Weights of a small image captioner.
Model: 5.62M parameters, encoder arch resnet, encoder norm groupnorm, encoder activation gelu, encoder widths [48, 64, 96], decoder norm rmsnorm.
Training: adam_atan2 at rate 0.0016, 12700 steps, batches of 256.
Data: 101725 training examples, 32.0 epochs.
Rows from block 2 of the image encoder of a small image captioner, named by matrix and row number. Rows with one number belong to one channel. Each number is 128 + 24 x the weight over its row's rms, rounded and kept within 0 to 255. All counts start at 0. Numbers have three digits each. After the name is the row's rms in percent of the matrix's.
After each channel's rows are labels from the 100 images, of 14848, where the channel reaches its highest value: "responds to" is what is common among them. Only what is clearly more common there than usual is listed. The data: drawn small creatures on textured ground. In brackets: how many of the 100, against the usual share in percent.
# convs0: first 3x3 conv (encoder.blocks.2.convs.0.weight, 48x48x3x3, each kernel summed), inputs 0-47
# convs1: second 3x3 conv (encoder.blocks.2.convs.1.weight, 48x48x3x3, transposed, each kernel summed), outputs 0-47

convs0.39 131:099131140080062055103131108092129119107116137124149124099128147122107105135091133116133149123086106123096130126095104123141129140118099113117139
convs1.39 144:130115129177179124157126161166146178148153139160118128152146163150152138126126136144141143137146159132165138147133103180151125100138165110140140
responds to: scaly (75 vs 17.2); brown (60 vs 8.3); red (32 vs 8.1)

convs0.13 074:078129092139134110136145125131154120083074114102139135125075112130140129126112143155111159125136123119039116130132152114118110116136135124147109
convs1.13 080:105157117137118140105115130140095150159159107147111116132136156133104133097130110106129174133119133104203166157111175153147136116137120150143169
responds to: scaly (37 vs 17.2); black (31 vs 8.4)

convs0.30 108:113110104134133121068118145126119098135112123123104106098101098167117137146123133134121163120140113101117066139133136124111105084063129168118129
convs1.30 094:128100102126111135106132118105093161151118075119142079156146087143069111113132130125137136136137115124137140127116067130116127096095132123174112
responds to: black (36 vs 8.4)

convs0.0 105:155108097110075142128117175144142093129100130146065124098082127099133107115125134143109135184142092110150123144138096126110121134144132125116112
convs1.0 129:141135134155161101056135099098115165098131104093145108171138124128111128091132092091098117130100150125143100104141124155129119106127140126162118
responds to: black (93 vs 8.4); scaly (59 vs 17.2); spider (42 vs 8.4)

convs0.32 109:151123146055094098130114082108133123128167150131176135139154128078136100117089105122158127138091133131100114113091123122133124143133111126132142
convs1.32 103:148103135140173105136126141137124131150137148138103134162107131132136122127107095121099105122146156117194148121154083149190132099118129127180149
responds to: grey (76 vs 8.4)

convs0.36 123:097113137120087134105073091086138144178115150109154112128111122151154101100101140129125118141111117122090090117083092159120140125132121109126104
convs1.36 074:130119145162134129141143149156125147117133121152118153154164166145084136142149132148155197112116131166131152136175128174145098142126166134109110
responds to: large (52 vs 25.4); white (36 vs 8.9); butterfly (30 vs 8.1)

convs0.6 104:095105116139110133092072137097123131118116113129095102126082136138098130128142156112104130158138114118109143158164136122115128100096077152112183
convs1.6 101:132140081134096130136145159140118123122130100114134148148132128121075132138126109125153097091157058091155139088077098140137123134155136139110132
responds to: plain (51 vs 16.4); snake (43 vs 8.3); brown (38 vs 8.3)

convs0.12 064:115099113128100124117131145103119093150097167118091108125147105174122126127126137142129149142166161111115049143077122127143099130139119142157125
convs1.12 095:129159100124129114075124125148053146133126085131139094111117158126104126103137117099104157122116127132152179116108175127130129121118118114099159
responds to: dotted (41 vs 16.4); orange (29 vs 8.2)

convs0.44 108:136110105076129134133125121085107107091100138131118140146118145087147138140115097106150150180166157105102110155089127144111143165097141152108128
convs1.44 124:120108164135113141161031133112132126102123109142142092115105148151093132105151126144103092123108111122160147093122115152148118115151123128130151
responds to: plain (44 vs 16.4); spider (35 vs 8.4); grey (32 vs 8.4)

convs0.40 112:155121138095095121142114133118123098183100153136135117123152103125113115162112111152137137113077097105129095120086119117150118168112094096091160
convs1.40 105:125117067146147117073156090134138142129149094143118101137145151120087133075137130118134154131144171109126173139121173118126120111095137126136134
responds to: scaly (56 vs 17.2); brown (45 vs 8.3)

convs0.19 154:133104126164130123120107169122142107138139079153153105131121133142093109161158146111123094100089103122127117124148121125162110103168108098105188
convs1.19 142:130133074107117127114112085126115117104110090108121103143114145107065130099092103093152091088132099114140120084111132134134164122131122111136112
responds to: small (64 vs 26.6); plain (53 vs 16.4); snake (50 vs 8.3); colour: brown (26 vs 8.3)

convs0.11 072:177135100142125138137145111138082090146079173112071111144152126116126141150094129145130113131135143131143079115153127129119128089139128086131156
convs1.11 086:110128121121128070098123144131139129100129132137076069087120128106103125110157123110124140143131124117088110133105120143144133155075123143072105
responds to: small (96 vs 26.6); spider (38 vs 8.4)

convs0.46 191:144098106120117145122080105105127112153121119121128115150101125101106110120141137120089044092101129099093088114127109121123107151138124110161108
convs1.46 145:140103134103124094119160144110062100074112116141160141100126128077147122144143103112149131163109152091109104128111140108141156141126133166130122
responds to: white (52 vs 8.9); snail (26 vs 8.3)

convs0.15 072:099126113101115119118158164153125164141122146130140141137111110093122140180144126133154135063132138077106088106133135098158153119136111131081122
convs1.15 077:135133096116132080111121125126131135101129094135124119099153123136036136066121149143096139130132129126164141110100135147093123124109132139103107
responds to: dotted (55 vs 16.4); pink (48 vs 8.4); spider (42 vs 8.4)

convs0.47 066:124096095109130149142150132133084141174082096089186135134106081135153116154116110158125162151154136102102147120134126096116125142144119140128122
convs1.47 059:124199107140117096084111133149116138141150128155134094112139163126088123073124131126110176141118134138150149119112146128143127148122106125076151
responds to: white (76 vs 8.9)

convs0.10 087:114148121185133126122141089127132133196115129120113122151130114123141147080126140134137135154156171093129075121123097161110130138092130153150100
convs1.10 095:118131115069116092082103141140087123113137141142111103101125151107062132136128134114082140128124123129119139129100142157127131150088124124076152
responds to: grey (63 vs 8.4); scaly (42 vs 17.2); fish (29 vs 8.2)

convs0.17 107:097101109113137155135107125106133134159111093129094126111073117142143123149113126126097156104144128092098139104087109138074121128151115134138066
convs1.17 098:141111152119120093059106160156092130118130111153155130170161145128097132085127120143143157131127125130133131119150170134153121166134133165113168
responds to: white (61 vs 8.9)

convs0.25 089:140127104109098111131100169113163090108119123122077139123043127123144116084120156164103129127160126124111107145153107136136131145143127120134149
convs1.25 075:145094094158156139109138117147089119142157062132142094157149140130093136140128108126120180132111110091147105127118167130142120112127148111162160
responds to: black (73 vs 8.4); scaly (43 vs 17.2); spider (42 vs 8.4)

convs0.41 084:104115098141137125130068136104108125080078124135159119152086127111107117149121135112113111109090120119120168141135122096136109135065112153109133
convs1.41 059:148117132078112093114096128151108146161125117151143118137154140137105116087135127141157172143190127082116148117135156173151134132156124140137161
responds to: dotted (44 vs 16.4); grey (34 vs 8.4); purple (29 vs 8.8)

convs0.27 097:103129189138131124161121138121144128164118157105170117163089106159109147107093132124134151097160151116127099119174118125170124099142115155147125
convs1.27 094:146160057101122105095118117151076121140134124151123101085155157124086120116146143119116151140116131109142160127102153145131136128098129117086156
responds to: grey (93 vs 8.4); fish (26 vs 8.2); caterpillar (26 vs 8.5)

convs0.16 092:120145111074088115150133095146123135148146113106088112105134153139152145078096146134127156111146125094098076118100105123088140116147123148125101
convs1.16 068:152101146154114108104138143149103154116141140142141115143106134127101122158145128132126094095119138145152220136105117161175125139138101164118137
responds to: black (75 vs 8.4); large (59 vs 25.4)

convs0.14 166:081091106082085101105086090098110103117111144122167119105113127114104110111116116104136102116130117096067105138112132114137124128133113105118114
convs1.14 143:131092153163145117133164141137093127122137159140127148188106156121133136150121113158104119124088146128111086133144098158157110138150169128172098
responds to: yellow (46 vs 8.4)